From a checkpoint of a small self-supervised image encoder.
Model: 2.74M parameters, 32-pixel images, arch regnet, norm batchnorm, activation celu, widths [96, 192, 384].
Training: muon at rate 0.0053, 11000 steps.
Rows from block 9 of a small self-supervised image encoder, named by matrix and row number. Rows with one number belong to one channel. Each number is 128 + 32 x the weight over its row's rms, rounded and kept within 0 to 255. All counts start at 0. Numbers have three digits each.
After each channel's rows are labels from the 100 images, of 14976, where the channel reaches its highest value: "patch colour" is the nearest of a few named colours to the mean colour under the peak; "responds to" is what is common among them. Only what is clearly more common there than usual is listed. The data: small renderings of single solids in any pose. In brackets: how many of the 100.
# convs1: grouped (24 groups) 3x3 conv, stride 2 (model.blocks.9.convs.1.weight, 384x16x3x3), inputs within the group 0-15, a 3x3 kernel for each
# convs2: expand pointwise conv (model.blocks.9.convs.2.weight, 384x384x1x1, transposed), outputs 0-95

convs1.318:114183147118093112152135138128124127113167135104130123131099084092122151103096092106096128103111100115061082099107089095100116116110095137083154148150135136141109049148133094177121148137159127133117189161065059113112130139096145182175100183164150176167142092105149081105154154160122121142148144128187091115127137115149089124139110085102145093109145133127150149196102206180197254107126138099101111084133098177134132138158161175132157
convs2.318:080134114140084140133129114085105103126126109082079128094129132122090147108133233135155109149144135192084103131128122108162133155104144124174099104150169138119150135132096065128147126139170125075166115144173128126132103153201121133171161099066135101161100165163107102138108111136100070140
patch colour: blue (67)
responds to: blue (72)

convs1.80:116107146146157129114117129135086063104114068069131108138082105079157084123074136135117151109138169119105142138140121128095151139160196131208129158048175154132185129113214090150087085144064117108147121151097139145131111147137138141128110136116154065102091147073082061055128122132135126133129134134173137117154073146160151176162150138167078138147144147107113150155141116147138143142178131185065181125107200122172132117100167086144130
convs2.80:171125096119129123177169141166088147100121136130130136072254100094118123142119229168117114156107136108128124147126140138132167142089148101084141134084116102183065148172140117163144109143114078168013155175134121130135119101171103075160107167152140124097117147101107118108224118098063089137
patch colour: green (69)
responds to: green (92)

convs1.275:105110122077128148105127126135099108134135113147123120113117097134131102124127133142145139139132133131106098181121093145139116082124128100045079045195249183213176154132124132127104113113133146141098154109125119096118135188151104150092148082155151148152113131119173119104149063082067175207147187159108104116137106080090099104099168135137107120171080121099111148126188123118145166113153148151153155205128120115153170150110093134099082
convs2.275:121076125128105089131172121196098167100128099114150129135179109137132143121086089107136138098109110129102119111154195105185103167109120134090146116109181148089072118178126146104147109122103147156106132157113125116097153109145082117125102114094105135137159112158157097118133105136097152166
patch colour: blue (56); purple (26)
responds to: blue (63); purple (34)

convs1.6:121153161089070107155093134114041125212105193186226255176107136113088107129114126135118148113162132119145106133152126128116087127107139143127167124146092109100101129148146136114117092108084096036125156133178203178183111143138121140099155144140097098095106140151138153151121116122158123146140163128145100114101134142112139121136155106059147112125117115129132106078129118120110080152158089085153134174165137153116117065119147143095089
convs2.6:159152139114159140175102109131138149124133152090180130115110147178174084080069169114118136089068121120122155076098090151177102110068143106091122099132162122136093063121164143171147143187154197120121085061122145106159139216128150100156096150103098153149117118170123150103097192091116096101
patch colour: black (41)
responds to: dotted (42); striped (29)

convs1.109:142183173194111198169164156142138145144143139109141113175188154180000221186224221101125098105124109123123139112122123128159149143113127126117123135139101101103124134119125097128090130105099095140095091139103103138149123131159118108129124081114092117116121144108121140112134100123085139127119088095098134124115178095069087075104095094093144109112136132117133129109123131132101095134141142160105159168149158140153133157126146135139164
convs2.109:143123152124143175136120163121162137242090102100113084106115099163176136153106151126173212120136136118151028077109128130112086157138070154147109113139133140116111099147109125150255126150128187118111134130192118146143095119128108128151181071141121155094125098147111139145104196086095141077
patch colour: brown (62)
responds to: orange (34); yellow (33)

convs1.94:120153144113139097139084121120169143166139135093132075086207110136152179101096110128106139134145108140112147113083124201051158158183201119075106129057082178139212103130126114166118088105103127118126129138139116148130144207135153151158136120095116070147130202151081071055139157120138134115130110133110102093154076131147193153103127083083128144154166109144159110116111129138126134118089164107120097153121157119094122113071157168194133
convs2.94:143103121084180145155122151111162151130094096150113135080193126052116181125149221113186100170124084119126094114116093111113119129047166148087181112111090113117120103157126106144142141171091116157133206143185157122143135135140123154097160144168107120114186209127178091125153098162110120119
patch colour: green (41)
responds to: green (85)

convs1.43:161155120173137175186213160142103092109141113158100114142130081121095137082095090123107125132142139107137114129128123099120139139114126123136152118115123129106117115096127130102106131127100166147163165042187122202159177150195186011218168175154101116083080116126108139098114111107111112105097113097125196142132116143129117135129125136149143105134120140102106074100160093096075082103142125181076168195187181126123117112139122150125128
convs2.43:166125127089072163118116164112087166117129124089084184119119163123091203170093109109133092175122131157073102113124113078132160145069157161109165144069158139126171129131086160189172098150085203160150114157145112065132114157146138088159161081148134125116105161158125112168118131140156102172
patch colour: brown (65)
responds to: yellow (28)

convs1.311:130149104098154093147112120120129104134130102106107136134125114145095115151119102158126126135114086147115091126127131157129069080092130103109203150098133136136162121169121097130103132184166144118110136131109107140098086101177063105220159183154149101117128132104110106095129152130134110149125154119122113121143100119073160145119118116156149107125158173144005126069179255156202205111125080170139104116131108110161099106142148153108199
convs2.311:137090162164068126166122125105107128138140155140087173108088097229118111157130167129128163121131135099144117157103125092107113170123148126113102082107154185094143164100128098093080095152124193112101124176156127145153065165086162155127086142142134083135086144140084119118083107179157154131
patch colour: blue (33)
responds to: blue (44)

convs1.91:131121103108157111165133099131154035078149091152169173124095071109138085089194175119090113163129130111126119066104175179055202112148170088074207131093202110120187159167106138181064130133158130135133141115113121141123149123086118145144112142128151132082113161038148134110139139096132131104132121121092121142108067211116151170114103143087112188142129152144132125111134120127127137102124128160122132108116105106122196138121168130133113
convs2.91:181095134162133147095131103108118125122152075151123156178241129133099119106178158069127084151130121066103153156119132140089139122144156155103057189155129126113189133158155128151157116145114176105158177100146142178131191114154097157168110144118133149112110126123111099174117128133165101097
patch colour: green (54)
responds to: green (86)

convs1.90:143115101092157149105147135106070097104126131106085143087069110072100113100112094093125122098171149132102135146164106101172162156152150117181140180076177153173187134133161080083074098096103144103144128151108134139118155102129114152135125152116018135082123079052083060106150109128128147156130132105102172158135145137093117120179164147172119149172083137163138106101142151146134131076173142200158164160123191153143134188096135147171145
convs2.90:122112157158176096132117134157134113107142124152127121101220137119114156135171255148166140120137128081100129153139150135089131081123163123148133139119182135163136097154138105118124127164118141137084126127125033120095197119147109106150115127071154099124148100128165149121155152111089128124
patch colour: green (87)
responds to: green (89)

convs1.303:138106143125123112140124143098151102090178105116107124156148179186103219162150160114076116118141086127141127184176203214050238106201139108096116141170112113141091114066103101103076103047118159112118133146138144138123144109080134143129108111116160137144161129182145189134143160107093121148106114123111138133136145119098127108102169095103159109181105139192139151110157119115133145121138145130118111110119100106080108118138080087075093
convs2.303:083157202155144177147135081177106232151123100178089162123109123132130132096041077132125134144120125119158180158157093125114158144115163229143101037184119143144119146081094154113139139047125092163148096137078131112106133104145168117150084135123103206121107143127117087147215152131140168168
patch colour: black (50)
responds to: orange (27)

convs1.118:124092152110117167103096138133087134128090167123132130135124054156201031155188115080110137133179101099095126126135117125141092148087185105155144107139103120089117171181091172127089163118170142114124143105145147127110163078125160107136091154174148123113093152144102106150166149080120148081184188107130102129138140124132096140077098171124142202151089101120171011116220093149164130120157134132157112118130115169122112120130104095142141
convs2.118:135136147061139141107128113099115124141145158121157101177239122193077127109162193148088150123138137111140176108125160138112112133131102095137086193191062103135107132192139136121082112139105124108099077115089088109105180125125180084109170160149119147142112110101148097093124098143124156135
patch colour: green (43)
responds to: teal (54); green (40)

convs1.279:112151123139135152084133108121131103093119126130088120099136109134116158134144119147109114129167133142128165137137085111156147115118125161182173166097239150199173111130129134127150133153109126132087114162141136132151107122129076103110137093101135042180107107107134132098205161169170111181160125141102097055066077067100065053124120096095098124091096070156164108173190168175134150159174181180097136140118158122124125098136100118103140
convs2.279:138146135213103121122120148165019145101146162158144130180208186101159124125135100145149142122117149165140119119106130141075129117099153136116143183138152116125116155115119126154094146117145129080141088136137129133082195116168168100079108137115142152162135122111151129127150127199096124131
patch colour: blue (83)
responds to: blue (85)

convs1.119:095120130129125094128156140128112151117123134132145131153138119068138185157090108128120088147128153135121139154167106104127173165094076109110139147107058145134156130159201073106160172084049148113121150107138114149156106140119149108129106136131103138171151153087109104111185186126052122248169060067112091131147117104132128136102123107175143109097147200159166091046104242142135106141121122106130133132129117099139167127143109122119118
convs2.119:135085098105190136140137128173086134105153067145141128203187148103124120148104161147180120151153126160162152113125175146095116147147126166053137128040125130166143149124109184128085118145106087142157142112113143121121149120185149144087161116110093123138171107149116171092170094135063145127
patch colour: green (44)
responds to: teal (45); green (39)